config = dict(
    dataset='small renderings of single solids in any pose',
    encoder_activation='silu',
    encoder_inner_norm=False,
    fusion_encoder_mlp_ratio=2.67,
    fusion_encoder_parallel_block=False,
    momentum=0.95,
    epochs=3.1,
    warmup_steps=240,
    adamw_weight_decay_other_params=0.01,
)
Rows from block 3 of the image encoder of a small model that answers yes/no questions on an image's attributes, named by matrix and row number. Rows with one number belong to one neuron. Each number is 128 + 32 x the weight over its row's rms, rounded and kept within 0 to 255. All counts start at 0.
After each neuron's rows are labels from the 100 images, of 14976, where the neuron reaches its highest value: "colour at peak" is the nearest of a few named colours to the mean colour under the peak; "peak on" is the class under the peak. Only what is clearly more common there than usual is listed. The data: small renderings of single solids in any pose. In brackets: how many of the 100.
# fc1: MLP up (encoder.blocks.3.mlp.fc1.weight, 384x128), inputs 64-127
# fc2: MLP down (encoder.blocks.3.mlp.fc2.weight, 128x384, transposed), outputs 64-127

fc1.43 [167 158 118 152 143 115 142 146 160  66 117 134 119 102 110  63 146 135 144 122 122 116 133 118 150  78 148 140 190  83 139 101 120 131 122 160 173  98  88 132  75 149 119 166 119 132 121  98 119 133 150 135 118 114 165 173 122 129 138 113 144 140 151  85]
fc2.43 [ 79 114 118  95  96 150 130 142 162 154 119 137 127  89 137 173  98 148 129  60  93  93 149 144  90 144 132  81 100 182 139  98 106 112 113 193  92 183 146  97 200  79  52 103 109 116 120 183 130  95 137  97 131 181 158  48 129 142 148 177 118 186 101 109]
colour at peak: black (61)
peak on: solid (100)

fc1.140 [137 110 179 117 151 100 184 155 115 215 146  45 106 108 100 150 121 147 128 144 131 213  67 133 115 185 198  94 194 140  91  64  83 129 154 101 115 103  93 144 166 173 158 120 113 167 158  72 115 139 157  87 166 117 130  82 173  92 111 119 110 131  97 104]
fc2.140 [116 120 108 146 113 133  98 147 142  94 128 147 140  59  89 172 156  58  92 129 167 121 106 165 127 187  81 150 139 176 146  91 104 119 179 134 114 118  82 137 128 114 148 150 117  90 155 100 162 100 132 112 113 175 144 174 102 120 116 138 145 114 151 159]
colour at peak: purple (64)
peak on: solid (98)

fc1.110 [ 95 149 160 118 103 109 108 109 133  85 162 106  85 112 140 148 132 162 120 151 139  90 162  80  93 157 161 113 200 161 127 131  78 137 136 110 150 106  99 130 195 180 116  83 132 137 149  98 179 146 133 182 104  34 151  96  67 185 144 155  80 165 185 101]
fc2.110 [174 137  80 120 107 101 140 135 112 101 165 123 155 154 107 108 122 118 150  88 107 140 133 173  98  95 173 147 115 142  91 187  85 127 150 138 113 149 152  80  59  38 169 138 122 135 124 123  81 110 137 150 170 207 102 196 134 122 102 131 169  73 100 104]
colour at peak: brown (70)
peak on: solid (100)

fc1.188 [109 120 146 124 122 137 186 143 120 133 130 137 130 112 176 151 147 137  93  97 159 124 134  85 105 202 152 152 118 126 154 143 128  94 131  79 111 135 196 119 113 139 126 111 100 103 146  47 105 172 108  83 162 131 130 100 163  96 176 106  98 168 132 100]
fc2.188 [149 172 119 123 115  82 120 135 152 112 134 103  90 108 161  88  76 113 186 152 126 179 136 149 159  74 149 173 151 151 121 141 102 106 138 130 143 118  60 109 128 184 147 135 175 120 136 175 143 148 150 113 158 172 127 115  76 154 130 153 126  92  57  97]
colour at peak: green (27)
peak on: solid (95)

fc1.194 [121 127 190 143 126  95 122 122 160  77  61 106 146 155 175  74 114 121 156  99 139 131 112 143 144 133 175 173 110 170  78 179 126 135 141 142 146  66 131 107 153 103 111 140 161 126 106 134 114 108 124 192 161 128 183  91  77 128 197 167 163 122  81 114]
fc2.194 [133 142 135 141 125  76 138  93 122 150 149 134 111  67 101 136 103  97 172 111 137 187 130  43  71 119 146  58  84 112 163  99 161  65 109 127 146 172 139 129  67 144 108  84 116 153  97 169  79 166 192  64  72 107 153 202 186 160 133 138 150 144 155 114]
colour at peak: purple (38); black (38)
peak on: solid (100)

fc1.313 [ 76  73 145 178 110 109 125 124 140  97 135 115  96 163 185 125 123 176 116 114 129 128 137  89 151 134 167 121 183 135 162  96 165 109 172 113 149 117 127 104 199 135  59 135 108 116 121  87  77 121 118 126 217 141 130 139 162 130 147 123 179 167 155 125]
fc2.313 [177 220 128  71 149 148  81 129 113 141 127  94 138 103 109  84  83 109 116 147 159 130  95 117  55 134 124  92  86 129 110 144 128  79 112 132 145 160 136 106  74 104 144 112 136 192 163 135 127 163 132 178  98 145 147 139 134 111 134 131 137 100  91  96]
colour at peak: black (42)
peak on: solid (94)

fc1.93 [154 106 176 134 127 135 163 131 125 172 132  40 143 117 110  93 126 148 113 106 125 123  93  81 130 196 127 103 213 162 128 110  46 125 122 144 124 166 104 125 143  68 114 137  74 143  92  83 143  85 160 111 121 171 107 153 120 148 137 132 150 153  94 154]
fc2.93 [ 92 166 130  95 164 112 163 166  90 162  88  98 134 123 177 110 113 146  58 179  90  96 174 181 163 160 139  82 109  81 111  89  78 115 159 120  75 171 194 144 150 107 162 164 123 153 157 203 133 160 111 108 127 150 124 123 119 120 116 173 121 123  91 147]
colour at peak: green (87)
peak on: solid (95)

fc1.70 [137 104 151 147 101  60 199 107  77 135 140 124 100 160 156 139 129 182  96 167 150 115 152 110  64 116 131  39 189 142 138 164 140 125 145 168 136  61 136 100 100 112 123 149 110 185 167  79 135 134 109 145 121 135 151 163  97 117  99  96 149 116 165 112]
fc2.70 [ 96 162 111 121 100 130  85 119 185 131 132 108 147 100 138 160 114 130 194 101 102 134  84 165 129 103 157 183 113 103 116 142 140 108 123  85  89 193 140 129 117 126 148 126 109 128  62 175 164 131 131 128 117  60  84  87 192  79  84 150 153 139 141 128]
colour at peak: orange (31)
peak on: solid (99)

fc1.54 [126 102 132 164 143 121  64 120 113 133 148 178  89  65 106 139  94 153 177 194 160 103 121 164 114 109 178  95 153 103  78 135 175 138  99  78 112 194 120 138 129 130 104 153 127 121 170  98 122 163 107 147 104  91 109 137 181 160 164  62 134 139 129 129]
fc2.54 [108  87 127  99 120  93 159  97 110 140 153  79 135 159 126  96 112 100 165 135  88 140 162 162 169 127  89 114 173 120 170 145  65 145 185 167  82  64 143 170 125 172  54  83 142 123  96 139 154 126 154 125 181 179 155  67  98 162  60 106 110 150  81 117]
colour at peak: green (47)
peak on: solid (100)

fc1.337 [110 104 132  92  96 139  91 128 144 132 202 122 116  72 102 115 169 159  92 136 135 132 127 125  60 153  86 116 120 194 162  46 118 121 133 141  73  91 145 137 167 148 108 139 148 128  84 149 157 122 154 103  82 172 150 111 141 121  59 169 145 183 113 127]
fc2.337 [149 188 121 137 113  86 157 194 128 177  74 113 160 127 166  93 123 141 132  97 141 133  95 136 133 185 160 132 137  76 199  96 149 118 177 118 135 112  99 138  95  98 155 123 152  33 137 125 100 162 119 125 148 125 157 119 140 139 156 143 162  88 180 123]
colour at peak: red (70)
peak on: solid (100)

fc1.101 [114 131 147 121  67  88  86 165 105 144  85 129  99 143  88  79  62 101 150 105 159 158 112 203  91 112  84 163 118 113 108  69 176  99 128 111 156 129 123 172 135 169 121 112 122 125  90 141 119 135 138 143  99 124 135 151 188 167 186 145  90 120 154 160]
fc2.101 [119 104 119  96 153 100  85 130 118 180 183 146  85 130 150 142 149 121 124 188 107 101  99 119  64  73 157 168 131 144 158 157 141 140 136 129 131 117 152 125 227 160 103 117 100  72 117 176  85 136  88 147 132 131  90  88 115 135 173  85 121 154 156 128]
colour at peak: purple (34)
peak on: solid (80)

fc1.274 [ 66 172  99 136 225 177 112 120  74 225 137  67 105 117  99 167 114 116 173 224 102 170  46 127 110  88 171  91 129 170 127  87 124 120 132  99 121 134  83 111 157  88 138  92 154 120 119  84 171 153  94 157 104 150 142  92 140  88 136  99 149 156 130 189]
fc2.274 [134 131 149 174 148 108 132 121 132  58 145 166 106 160 166 118 166 164 163 127 104 101 118  67 150 146 181 123  73 131 114 149 150 169  91 160 141 150 124 122 147 134  85  95  99 120 111  97 149 143  75 127 113  76   6 163 130 174  99 141 117 191 153 110]
colour at peak: blue (69)
peak on: solid (98)

fc1.62 [ 90  83 198 192 107 140 106 182 100 139  86 115 147 157 111 134 113 200  94 131  81 137  99  85 153 107 136 168 179  90 120 102 154 121 101 133  44 128 184  85 203  88 103 108 143  94 160 124  76 117 123 162 118 117 129 145 173 121 119 134  91 169 106 122]
fc2.62 [164 137 152 116 155 138 128 145 174 122 138 119 133 120 151 115 125 119  52 149 168 144 126 162  65 125 128  67 122 121 148  75  92 165 161 123 156 160 149 103 168 110 109 131 115  76 175 126 138  92 117 184 160 102 132 118 157 182 108 147 149 109  98 159]
colour at peak: green (80)
peak on: solid (100)

fc1.79 [ 76 101 103 139 133 142  93 104 107  93 145 103 116 122 106 129 134 121 136 114 128 148  92  84 136 171 153 169 149 192 151 171 124 157 122 109 132  84  76 112 103 127 173 106 168 155 114 174 111  79 129 146  93  74 121  95 160 127 192 186  82  95  81 134]
fc2.79 [129 130 119 120 106  58 110 114 228 114 122 172 124 143  83 135 140 102 163 161 119 135  98 173 126 108 149 119  89 164  59  96 132 144  75 132 114 151 167 130 127 102  80 139 113 108 116 140 119 149 218 117 127 223 102 121 115 186 136 157 143 139 145 127]
colour at peak: black (63)
peak on: solid (100)

fc1.366 [148  71  97 146 111 110 144 159 102 135 123 114  45 140 113  87  96  76 111 114 179  80 160 135 143 106 155 128 165 122 113 163 172 149 140  65 111 133 143 117 139 172  97 108 183  90 154  71 202 110 165 167 110 119 174 145  85 132 165 137  84 158  98 101]
fc2.366 [165 124 136 118 124 141 133 164  98 105 126  58 155 140 160 196 144 118 134 107  95 160  98 194 113  96  99 152 127 161 107 118  73 159 142 156 125  85 100 128 163  91 155 132  69 130 114 143 149  99 112  87 129 143  55 116 172  86 168 219 100 134 103  88]
colour at peak: brown (64)
peak on: solid (100)

fc1.118 [155 138  58 110 132 146  94 134 133 128 128 159 106 160  98 122 153 108 128 150 126 187 142  94 189 100 148 149 138 100 183 199 147  93  46 122  84 194 122 108 139 130 100  96 141 157  92 136 160 118  76 173 130 110 113 158 185 124  51 183  70 144 132 139]
fc2.118 [181 123 133 100 142 194 124 146 149  72 104  95 199 154 117  89 150 171 138 105 127  83 139 150 120 176 141 117 118 156 140  77 135 132 123 100 160 140 109 130 121  97 105 126 102 170 153 112 116 195 159 106  99 155  88  31  67 176 140  77 152 125  80  93]
colour at peak: brown (59)
peak on: solid (97)

fc1.369 [105  84 141 155 111  54 156 172 110  76 141 140 171  61 189 157 172 120 109 150 194 126 170 149 114  87 153  87  85 149 120 114 168 116 119 146 107 154 120  66 141 133 115  77 139 183 114 118 159 138 136 119  91 150 116 124 145  95 126 136 102 194 101 113]
fc2.369 [119 166 195 135 133 171 142  40 138 103 164 127 136 154 154 163 177 155 182 164 123 132  99 137 196 178 163 123 178  82 140 149 138 124 157 115 150 151 126 134 114  84  99 172 112 143 132 112 117  88 180 114 119 126 121  95  99  80 115 143 112 105 146 162]
colour at peak: green (38)
peak on: solid (98)

fc1.354 [202 161 126 148 164  79 187 132 106 152 140 112  69  94  97 125  56 141 159 148 136 181 146 109 117 101 100 137 137  99 128  82 113 133 113 120 155 133 157 170 134 124 114 143 114 181  77 128 234 129  89 123 132 124 166 124 129 102 157 166 106 133 125 174]
fc2.354 [118  75 135 139 121 144 146 193 161 186 134 109 123 154 101 151 137 111 101 113  94  53 116 163  97 124 144 164 143 119 104 155 123 123 158 130  84 139 106 129 145 125 117 126 137  54 130 132  92 128 148 123 130 138 117 118 147 162 111  55 158 141 120 128]
colour at peak: orange (26)
peak on: solid (100)

fc1.7 [ 75  94 109 129 107 123 135 138 130  62 112 118 156 103 111 114 141 168 134 129 159 142 109 117 106 123 181  97 113  91 133  98 128 107 165 154 161  44 118 121 115  86  97 162 168  83 154 112 118 147 169 150 178 150 120 167 164  95 146 132 150 174 104 164]
fc2.7 [100 138 144 171 168 124 146 152 120 153 160 124 179 126 176 120 175  91  83 123  84  85  91  73 101 116 131 103 150 123 136  42 139 170 145 158 166 162 130 121 125 135 133 133 130 126  57 174 170 111 119  96 106 104 188 106  71 139 158 128 140 157 144  97]
colour at peak: black (77)
peak on: solid (100)

fc1.117 [120  94 147 112 125  94 168 195 104  99 112  93  87 140 134 146 112  82 141  99 153 134 143 145  76 111 132  97 163 139 114 165  95 104 141  97 136 142 188 123 158 127 154 113 140  95 161 163 153  89 159  66 182 110 204  85 121 111 145 127 139 108 113 123]
fc2.117 [135 110 141 148  98  84 130 152 122 142 179 116  90 181 104 133  87 197 115 114 166  99 160 116  90 159 139 152  95 144 155 164 178 106  96 200  95 154 124 107  82 196  60 174 155 170  55 144  91 113  71 148  33 160 139 144 100 123 123 121 122 174 122 139]
colour at peak: red (62)
peak on: solid (100)

fc1.282 [156 127 160 136 149 142 165 127 162 152 148 143 147 182 125 155  74  99 143 115 165 145 125 121 107 141 129 174 163 130  80 115 130  97 158 110 137 130  92  55  86  89 140 175  18 135 119 111 125 118 147 149 178 103 136 140  33 111 108 110 133 192 118  93]
fc2.282 [130 107 125 139 113 130  94  92 110  99 148 143 117  76 147 178 124 127 125  53 212 124  99 143  99 108 157  77 116 155 158 149  12 178 146 164 111 124 128 141 154 117 111 106 189 117 152 160  69 121 136 123 116 122 141 145 184 154 111 116 105  91  91 118]
colour at peak: brown (66)
peak on: solid (100)

fc1.270 [ 92 125 144 189 129 127 112 112 128  93 164  90 103 126 150 132 178 136 107 129 145 153 138 133  43 113 147 111 208 120 123 111 134 153 135 137 172 128 102 166 129 152 186  70 142  92 147 139 137 171 138 161 157 107 175 146  92 174 146  78 117 183 208 106]
fc2.270 [104  97 136  99 125 111 154 133 129 133 116 121 143 127  90 134 109 133 150 109 100 110 116 101 155 111  86 116 132 172 155 123 125 106 188  98  90 141 183 136 113 107  94 147 163 158 125  89 132  96 104 160  97 110 150  68 166  96 140 151  83  93  90 140]
colour at peak: blue (46)
peak on: solid (100)

fc1.91 [134  97 212 128 163 111 129  96 143  93 124 213  98 125  89 125 100 157  87 133 170 144  92 141 166 113 123 160 153 110 174 146 194 133 128 126 130 163 202 139 163  79 151 111 114 103 155 173 114  86 105 170 132  81 102 131 137 126 151 156 131 119  97 135]
fc2.91 [136 152 109 112 141 127 156 182  63 139 170  96 119  71 107 178  71  80 195  85 142 183 156  80  72  99 125  92  78 170  92 140  95 119 162 103 105 106 136  92  90 161  74  80 131 131  95 126 102 172 141 100  77 178 157  87  98 101 168 130 139 105 101 153]
colour at peak: red (43)
peak on: solid (100)

fc1.74 [164  88 122  85 118 144 172 140  73 128 150 158 112  95 150 132 157 163 146 145 175 142 131 165  55 125  98  52 114 112  99 142 104 165 121 175 140 123 155 100 131 123 112  58 137 195  85 123  71 123  98 195 154 153 171 167 147 107 101 162 114 100 126 154]
fc2.74 [ 49 147 125 156 119 104 111 126 147 109  80 111  96 140  93 172 104  95  91 159 104 140 165  87 127 116 126 186 108 105  92 119 146 117 159 108 105 116 131 165  93 137 151 179  79 101 151 172 185 138  90  55  85 120  98 111  96  94 127 100 187 140 111 134]
colour at peak: orange (42)
peak on: solid (99)

fc1.63 [ 95 116 127 113 205 135 124 113 115 132 134 116  72 173 105 134 111 130 140 150 172  93 121 106  73 105 154 154  76 112 134 102 120 113  91 129 123  45 147 173 113 139  84 149 161 103  92 202 100 139 166 132 113 135  92  94 146 137 126 118 131 200  93 122]
fc2.63 [127 137 184 150 116 113 143  75 162 156 191 174 130 104 155 159 114 108 105 127  74 106  84 146  56 179 112 108 137 110 136 124 116 117 159 144 138  94 130 173 122 140  66 127 137 145 142  69 159  86 110 121 144 115 125 110 165  93  93 135 171  77 143 157]
colour at peak: yellow (32); orange (27)
peak on: solid (100)

fc1.246 [ 87  69 155  99 161 122 186  12 100 158 112 139 102 115 135  65  92 178 174 110 189 157  97 109 104 138 197 138 147 149  94 150 162 132 167 128 154 123  86 144 110 123 162 103  94 157 165 150 124 158 154 131 136 154 102 128 125  96 166 141 198 116 127 117]
fc2.246 [161 144 137 156  68 117 118 199 111 132 120 106 103  79 107 216 121 107 149 140  45 144 120  99 163 101  66 109 108 125 171 103 151 110  81 136 128 116 155 124 118 149 109 173 193 122 115 121 149  93 136 133  97 104 115 190 124 112 158 137 101 165 144 141]
colour at peak: purple (37)
peak on: solid (96)

fc1.0 [122 136 154  79 166 126  91 112 122 121 154  76 108  98 165 114 141 132 142 162 143  69  99 158  90 161 136 109 136  91 178 144 165 152 113 110 116 127 172 128  17 104 131 106 102 114 111 165 127  99 157  61  50 131 159 134 156 156 130 124 176  71 113 139]
fc2.0 [144 150 113  87  82  99 179 128 131 134 126 162 151 169 110 142  70 135 124 144 142 132 116 135 187 172 176 171  93 146  92 101  51  95 124 120 111 126  66  72 232 130 131 123 112 139 120  62 122 124 154 161 161 166  95 122 126  80  17 129 115 172 160 109]
colour at peak: brown (80)
peak on: solid (72)

fc1.316 [146 143 115 103  96 156  82 129 121 123 111 119 123 139 119 123  73 212 148 111 194 119 117 182  92 147 134 132 205 159 127  71 135  78 116 159 192 133 144  90 132 155 109 101 137 146 117  70 153 115 136 104 149 151 143 143 149 117 112 163  57 110  79  93]
fc2.316 [ 94 138 125 112 131  88 200 114 140  53 117 110 166  91 159 130 120 179 104 116 134  75 125  67 178 145 109 136  88 163 170 128 150 118 146 107 125 132 134 108 129 120 132 121 158 123  96  95 160 137 114  92 115 104 126 112 110 174 117 106 138 193 168 169]
colour at peak: brown (78)
peak on: solid (92)

fc1.263 [132 104 142 107 141 134 120 130 184 144 118  71 160 148  98 137 152  92 182 128 139 124 119 169 121 121 128  97 133 143 102 175 121  80 124 122 142 121 106 146  97 157 109 110 140 139 175  81 162 151 132 104  87 115 156 140 199  83 172 160 123 152 156 121]
fc2.263 [137 100 158 114 114 142 116 177 117 117  89 168 108 112  98 180 144  85 123 114 120 119 146 126 114 130 207 118 140 101 143 125 148 119 183 130 123 140 151 114 170  60 160 156 153 153 103 116 128  83 121 131 193 126 152 148  60 123  95  65 128  96 123  71]
colour at peak: purple (42)
peak on: solid (100)

fc1.166 [186 111 219 130  94 113 168 155 173  80 137 144 127 124  99 101  74  47 117  70 159 150 105 145  81 121 123 190  65 158 127 132 149  95 142 115  91 139 130 100 106 223 135 102 159 148  93 185 120 154 165 128  83 140 181 128 169 103 144 135 127 116 139 152]
fc2.166 [128 169 171 186 121  99 129 151  92 148 132  82 149 142 139  97  92 105  85 136 173 123 155  65 136  58 118 118  67 131 149 185  89 145 142 160  81  88 122 121 109  60 150 116  84 109 128 114  85 143 127 137 154  97 179 139 167 157 153 157 163 185 120 109]
colour at peak: red (55)
peak on: solid (100)

fc1.218 [175 128 183 102 126 144 172 112 139  90 141 103 130 109 105  96 101 149 140  77 162 106 201 192 100 129  74 129 132 131 153 149  92 158 109 131 175 139 141 113 144 107 112 126 151 147  87 164 149 110  98 128  99 141 129  78 199 191 173 176 119 186 107 115]
fc2.218 [153 173  71  91 102 161 150 164 119 142 119 136  76 130 109 189 170  88  73 154 172 128 128 134 194 135  42 106 134 133 135 133  66 156 149 161 112 150 160 117  94 112 180 122 104  74 123 113 152  77 111 176 136 188 131 137 139  76 114 160 172 147 165  72]
colour at peak: cyan (50); blue (30)
peak on: solid (100)

fc1.59 [ 76 135 149 125 129 142 169 133 114 161 170  97 135 187 180  96  90 152 101  71  54 104 175 109 101 120 169  94 145 123 165 131 122 105 119 153  79 131 160 139 145  49 140 156 166 105  65 173 108  92 110 131 136 150 115 122 175 112 146 123 139 119 127 234]
fc2.59 [157 103 133 126 145 154 109  93 113 158 149 110 128 130  80 107 122 133 161 156 186  53 128 114  72 149 144 188  85  86 110 139 135 128 171 116 111 116 128 153 148 119 153 161 107 106 193 125 164 172  87  88 118  90 120 118 114 130 134 153  98 120 151  41]
colour at peak: yellow (38)
peak on: solid (95)

fc1.186 [148 128 135 100  88 134 138 190 138 107 120  51 164  97 113 140 203 139  72 100 141  92  87 143 129 135 145 141  97  90 163  66 123  98 164 143 145 123  99  74 143 144 161 102 148 111  98  50 160 164 124  86 142 137 126 109 139  99 126 146 119  72 114 143]
fc2.186 [149 174 133 165 135 120 123  81 122  81 129 143 144 204 185 132 134 150  79 164 141  53 148  93 128 161 154 200 147 144 153 176 128 127 128 163  93  77 125  92 132  76 165 148 117 103 138 229  68 101 124 183 110  99  99 140 142 113 171 122 167 112 171  88]
colour at peak: green (47)
peak on: solid (91)